From a checkpoint of a small image embedding model.
Model: 64-pixel images, arch poolformer, norm layernorm, activation gelu.
Training: normuon at rate 0.0061, 12200 steps, batches of 256, held-out accuracy 96%.
Data: trained on rendered roads seen from a driver's seat, with toy cars, trees and houses, 145000 training examples, 21.5 epochs.
Rows from block 2, named by matrix and row number. Rows with one number belong to one neuron. Each number is 128 + 24 x the weight over its row's rms, rounded and kept within 0 to 255. All counts start at 0. Numbers have three digits each. After the name is the row's rms in percent of the matrix's.
# fc1: MLP up (model.blocks.2.mlp.fc1.weight, 256x64), inputs 0-63
# fc2: MLP down (model.blocks.2.mlp.fc2.weight, 64x256, transposed), outputs 0-63
fc1.43 097:118129111128112127102125119132125108133152101131166118148196130197135147123128126138114128186087149116099154120097175125100109160079126127138114132154140150145108129108134123149088124096111149
fc1.44 110:153107078133133108147152116107095129110127110147117088115125111148107195108120139125101144142152106165174104124142134098139126158147160118109115094161121145150138103093082144100163128109156121
fc1.45 094:115151137114125123140126166115073158133143104134140135141166102162128120146116117116149109137113163143103193122106103138105158065096096159121121150130104172110123122129151165122144137143094101
fc1.46 094:123134112109119115118149135105146134124168132143115177188113102136143135085136149118118104101114147144134120176101098198127147109106162102158128134137099125155089101105133135145096124097132099
fc1.47 114:122079127074138123115123138156090186109116086179115156102129183113095086123135114134116116148133131138148127159135146141123127147145140147140120138142088135107122157122130152083119106166151133
fc1.48 104:109090121122096156119165130122141165123081115147152127156137138141102144097123146097142102139112118116109115162171130119078103115120193126112102120161138149068163147102106125141118129125125151
fc1.49 090:137164060084125128120138129118086163120075100155169153132084139176124109145159111109142125142102155129137117110138151135116114111112117104102142115138117136151117167127156138149140107160098106
fc1.50 098:106145168125139093107171143137118135117125086131134134165140147130137163081152141116110101145124150104157114186129169111164135132127110095104176128074146153118117136137139121122105146125175137
fc1.51 100:094089142110113097064102108156126118169097141130143120090162132121133123110131127098154119102130168077149108143139134141171167149140159163100121125132135142175139168141131132143136112110122126
fc1.52 113:156124118129092099118078128106123171131111143142115128163148133134126135144127134135155141081120108091140139135110119126123168095143137115099109138093125167123167095155123144068056120127151134
fc1.53 112:141173149091121134072119139129105103140140159105128120098134126144125200145098143122164149114109161165113131109127131169148112120126104137179093140120090117153134131084147118101134127114132148
fc1.54 091:138107131145150162159092165110137095129096166114183137147111147164115142153110114111079192101134123135153099149166141128127125096119114149160149135109090112126155150127124139149136145149153120
fc1.55 109:141113091103169168120120140137107168110106127123116131120146142116121142114101121108168146162155137120129127150110130132101174098156148117118146117139099077128167169148139107077116068149149141
fc1.56 105:137125127104109121105111175134142194127091127127156133110159152099106124113098133159091140126133112160138130136124136150102115134114203152143147125128147136134105181111148130106107076128150151
fc1.57 099:117121108139130102128135102133144151130091115112078115147108145144135144133136111121147116126144136198139104147134060135177114151115083137121144103093139100163128095117110118144091129162103163
fc1.58 106:164103066126131153133161127137109129136109118141106113101141159138083116118111122080132081168162105130157129152138106163170120118147103128155135118155080139126100129127119139133135093179134131
fc1.59 101:099109147130162133143151123131117188163149147140111167102168079157128092152164130113117182124161114117126116093121132113126124130141118155152095144110139127107137113138169100147111155118103087
fc1.60 099:120174157139129170137151112107108185152104108136119099156141156171127127117114160121188146098151127099088151132132118133142117126126151135145141097150085095107109149125116103139168143106122161
fc1.61 098:133133177121142120188156108129145199111146112113145061106128099131151133154115092110149127135132120145139124108110139171124118147153128080139146102164103113124124148114091127142123123140156108
fc1.62 111:137153127104102142125129155106174185096144144116129085125113140110145132127108105135119127088166124121063122154139104120176107158179126143147086129123125132122131157126142089101107138110151108
fc1.63 097:126117144134158092133135138125143150088095172115093135113100132093156122157135133136114137157170087110097106083113094117129137109156145093122093119093142142137125166143124155085149128136159172
fc1.64 100:166142140091124113132145128140159152072132114133101117102113143094177083079123126106127135140128123174101157135110122125152146146136135120127151150102115113092133164105159093115112119125184096
fc1.65 112:099091157099107156124106183139124123123140110174157133126096098094109086129109117153145158168161149109112143127077177133116133136163099106119134120098142130155133099114154155149129125140130129
fc1.66 109:130117141125107127099117109173116132132136132131138135132155136164126088136132119096153127155096132126183175154104120127089152099118147152108121148097150155097100105160162120197097119121106101
fc1.67 101:094128083101148149120123145159101174094133109158096149111147167161116097108167155143115114160129089139131100135120149132147120105185135159135100148129075123093110143133122137101118123144137134
fc1.68 096:162099166128132166108112167173139112126122142132110116157111119157112130157115106131149119086125117114141134108130130105129107104102106129133166084085135139139131132102152191115129165182135088
fc1.69 098:129139128098107106142139138090147135144122133127166149144169105141126135111176139123131121163091126135144164105111149063106162109100109207121102167139135118101096131110143125138121146131136150
fc1.70 104:149123165072085169152135130095109119159107137158133112093102148169109101166117132110103111103143138098109135148130120165183131121149129095124140101170114104141114126157137145128115120124103160
fc1.71 094:129134167070097172135145139160162112141152148097121111174134087143132112138136115141110116119142100132139085132121117092123148138100100106131129118127168097158142145130113105101167153093176119
fc1.72 090:109101101128113137167115160100108095105086138133114169082071141108155131132142101132099173109136137138130136126098138129164125116102135173159169121103107128138157135157144160130164131141145150
fc1.73 095:127090135135159121119157125166149129143109120099119128162058129106120124104110147106130108133146174124151175166108148093101088104078141117156149113142134140105125144160112146138142085139140140
fc1.74 103:159103112139160104097134188151124152101102157136158127139113182123133150083087131119129121150111110162139157126123068141123114121136165126126119141124093127093127136142160149110110132172102117
fc1.75 100:107065130138106119135139152110118130101107180124134157117128127126126155122142085085157108143128100117151138122135114175076083069143164113161105105107139130112125118102127164133137129130128145
fc1.76 098:147138135119144159111102128160142158156132116114071087071135142166105126136125144095123164131129092087091123140127125101132145104157141164122140122132135151117112129112126113112102152120053144
fc1.77 101:120107114132122122135136168131101145081137202151142119133123129076135132094131105121142147104100112126151093104101147133086185139151138131130175116125120129113132182115129152130129103165108118
fc1.78 096:096122113146135094110145177129096152159107138133114139103183108117081143122149147156114125134111164117113120113117119129149161129134083176135159106128149153093136095125140191117093140123137128
fc1.79 096:133097125152128149123180102129165110136105111193138106116112139183152097143131152168142131131131115136114092118134116147172104134124159076111134089119090151125140154123109153144108125158111126
fc1.80 090:154127117148114123128133148073122117130151154115114151142107135132153121108137140137117147109113104139129143183092088137186133123150111148167142123103180131068115114131087090145104115085126124
fc1.81 103:136112110117106131143096124106136111136122137110152124116103134136101122090125106141161127170107136122174127088117078135115144155174136157158190127113128157129145133147160176109086094168128120
fc1.82 091:137130126114137145119097126154129120149176167104157096112143135145133121150132133129139134152124095106128131115159097080175168104104101109148170106198164105134152114155118133095148146143147120
fc1.83 086:144167177140138141088107115145091138094126091152132113137112126153108124159111129148094141118152174100137101099114118145161123124116098115100112122157114126102110110146113122145150137194180152
fc1.84 094:161110144083090176101120183123133165093150137106163124148115139134134125149091132140094121104140118121107128121131139096173141091140105116146130137117108098155139129175149103074144128133151134
fc1.85 096:128110119132119142126124154155127071133155100170103132154132150134124107099123116118083132158087172165114155149139093126161121098130105132109124099128162147127119113122166196117092128116106142
fc1.86 115:105095118124136145089101130133135120094108125159182121170116138095087115090091134131142094135145103169177131112130116132118144131171156118160161105116113141101132143118131173154124137145164106
fc1.87 088:159095148097112126075110135120120156124095135150084126122105144117124103143118125121167117105143150120130100179102144091122112132148158143163105149106073135150135095126178149088110148129123105
fc1.88 110:110140093109098118145156110128141193126109139145132137119113152120146148089136123177108164161122115141147134084119140121088118126161082130093141157128137087122111137109101106164097116088158122
fc2.43 111:084187142156135131138135130117145081181140148138129077151123116142106119143124145135152090163116130114145119081137119145164103109088138095139090101151112138103093127137127123116143096128125165
fc2.44 094:159122140144129099173137124146096131136147112140184100100134128104086132124079132097099143136124071126133095127120181093120123166136151116145125122149153100124124130172105098127113115120152166
fc2.45 093:112099138122132093116116126129114162140132134121138148104165135118153084139147123126088114144098131140135135113114074117122173094120168082134081141137141129171126123181113141166133179136100105
fc2.46 112:133143113101132117149143112142149104127178115090089135160132126115118098111145129172128087121094135137131135159120103159138198114160090150129093112146110150154116126120122153174152107091106131
fc2.47 088:126149131127141178108157151152102116062114110103108155124107139147161139117160140140153109090143124135116149178137123086108117120121127129153155077139093154143168158128116079114104128131126135
fc2.48 082:129114126132121120144108160165127134173087135154134125119158162120098167104191139117099135088130113097113111121123168111067088122154122132160134119127110117121132157106112092100086127125139117
fc2.49 138:133143069099160114077125134114175131100137089106162107163140125135114138151118161174140121149117109140153148123138154097129123109125142100117133110098146100124155180099134139127077154142129142
fc2.50 097:134128142124104101135119144108146153098133118126123089128155123147110174118107131134140098111100091189169106172114109117171122150148142073138112071143142157131108127151163129161127106125123111
fc2.51 100:091158134129147128095106105116163138178110087134157158146129152118142128117155077095124124141133097115110156142144133131133129168130084123103133119125143120148187157083147087099117130101130104
fc2.52 093:114167107129139140070176141127129129094103108106149157105156142145128136141132101156144132124115126117151163116130193128129114112133113073140093104111151180124095144122144135140080140126135099
fc2.53 134:157172126100121075097163106109109137120111087120124160103140129143177148148084147120173105129114118142143102136113110142127130133157105133133117158173111116114197104137101119131150150132138117
fc2.54 087:133112122133131130165132117150077095104108172110168146125143123121130068131135078139106155126153125128110094158156135165135078111126122132120169116115142126085150113100161083138143151127135124
fc2.55 094:107123131139106152083123139188108139134125133151128129134076168106103104159148109094130142121079136169143147110122119145108132130103143104147170105153087145113158140121119102087168103130117112
fc2.56 085:126145153131095170107135122128129137144102139133116116113154151121150140114156090109106135081142083137131166185154133111121138156157099134172134101059074145123115150136112131107143121121146121
fc2.57 084:136088148119140138141074123107142131093120161119134111150126117105136134081132070102142098110171158129146105114171170137086110125133125135142179166127126135143109118130116099132133120147112180
fc2.58 086:144135162107144144133121126100137105129098158152133078144118156130089134104108155097166096130126089168128127121133140103066104146121087146117144115134158119141104084155128141097113157170151136
fc2.59 075:134125098168102117124159113123094114105121131137115143092168108120120104152143150158135118131185168083094136119166160105144125097096134176152112154125102113173106117118150097121147138105122117
fc2.60 101:082140109087170120154109121164109157176140094132123135137108130145127128123137136103184106122126141134095095082134148144121166100157155154117088101152103122141132145089137129120123138086121156
fc2.61 088:125139102133143091157167104117158119099151083129127145101140133128122198166130127143127125116124101108112101105115132139151075130092113094140104114067166123127134151117135142119130144157170130
fc2.62 076:133098109124048138128116166135105149105098134135158128105099120130127150151142176144118174113153130116134135115134155094095123170115114141147132146088099159090123124131154118131124128151144181
fc2.63 074:134144163084156094110149097110146154106135095129125135133179148081110114144110120130118141164130153149088137138091095144126134136130107121095096149168150147108148177110136093130156099118160131
fc2.64 097:109148118124097204097104154141118150081101110085111101133114126141138150126139142118139130147153130142160162133164130154152126128089125142146121082094113148111107141125098090088111100130134102
fc2.65 068:165112155087128147126131158133200118104120118133112116117092185161117118123099126118172105115092123115147153134135084113139163107132112122157145093124138129091116079127152131136130155134151108
fc2.66 104:140159134143152114099113079115162120118124091154133121127138136184154131152136145119113114163122084162155131163133112133116107097110153086136100141118118164123172134159116094147071115124126101
fc2.67 068:160109113110138141124147130137110157079106131127109109123130170116126114146119118137094138080113135121112123168080167132123173115149090142148146090132088131135130139121102109063088126148105163
fc2.68 110:120141128136135115130060134149142155120086135086126121166122132184131114174136109135146134127132154136122088136096136159089111132094141148141130126116092118109136101156138180076121160134118104
fc2.69 129:126145131132151144108183087065153128162147112098156156156134129120114124128135156128076109129143111097141103104114163102140123137131101127143129123148143121129071079124164159115099150135145113
fc2.70 104:146143153104103130135108114110124131150168132164073148111108157143095121119125141162149123122169167095100155125176121115124071143129133113133157120087119090173165115135130087132117115117125133
fc2.71 084:154104145123087140099158149182107144069148163131121127129107123132142113121138097113118148127089122130162141131147096157133132109087131149139098117153120143150118114131166172097141107089181131
fc2.72 095:119148149122136150168105099130101072111104143114126119141123108126111106119139081119121165093124179109099125173139122134152100111151162152140164117173121125104138151113102087127161101148157145
fc2.73 110:139087116155130112137163140177142081132143131148154121124102120077108129141119088128130111135152149101113149183130144111077104133159157131129115109147140115117080127112160101154156170129111124
fc2.74 068:151115147143120163110118136146116108108124154139097118103127151113085152118117123107116077114122098129147152165074112168112141135137169128144104117123093155119112132134172113137133147096205119
fc2.75 091:091116137140141143113107111138120158146125141151105173100094125097097135124134147136129118078158161141090099093129136206064128129106136141148127140145140132100118168104126105136120115123131104
fc2.76 094:125153134150103126118127127124110095129078110151117184093128108117121126169135158112126140150173180115100067127154127107121123153088123084171123152131102161123126156127113120150112131144120154
fc2.77 097:137148170121137146131126126105129095138123160102088144129125148145083116083160151118175181108143127125120123102127129153109120134116142158112113150120127154132119068051127106134134113108157111
fc2.78 121:129086112132127118098127160134098165133126130141148153128167143077120123157094103134122131111138104094089102094162084122142165137166141164155155119115188142092135116108138135126145154107133132
fc2.79 096:104138128189161149124140109106140169096100121136100116121143123146147136136126147153119154115077132123158165164097139120142144150159091122146147100079141094098117093137143152111096102106123153
fc2.80 094:160090088112127132121128125118152113135184115093095132140097124130104149106148115119129161129112153120109160124081129149151164134157121166134134118133116159125062168161119134160099116098099112
fc2.81 105:157109128109131167086127159113113116144078145129088155139108149081123133130139137144135142120138149124144161118137104123079129135189120075118160119154139095149116095098117175141137157116132127
fc2.82 082:156138143115087132106122128107131158153162146114128112168161148106108136100089159090132160123103114136165106087133145139092079139110093064131128138143138091130144147126161133108151147147134139
fc2.83 096:124147140168120141151157104088170135074129102144115107110112150169160128155122152136104140131095127137123124129101100126138181091153087125107127111107169116138135081142162156122102112146131103
fc2.84 095:101106137125073140124119144142127098114100123149135123117083127143143109124114189141148116139133185134081141117118124090135148119141092134127158154128121131115108111155126106079136107151124200
fc2.85 098:148134146122132093146099153129147121150150130153109149128138109111125092160128108166083133114152149139137163170138043152122122100132140085112144104122144136106117132122111160165130146106081111
fc2.86 118:128133131143125166131091101131162114166127165169134136159107126108122119119141090095129124112106080106140188126124114130099129160166113155114180121071102112141126136123150154093127105113129138
fc2.87 111:128158114118117103110172140144132150104115086153115128170106120116168076144110131157150168120128129135142138152135163129139131098109154129171122126084136142088162139101149116096075135155134096
fc2.88 101:143134163106149100110137145156155104138138168153140120129111130128127174122118106095149151160106090130100135066120174117138126120104115183149110125112084119137089128149101167109139098130121152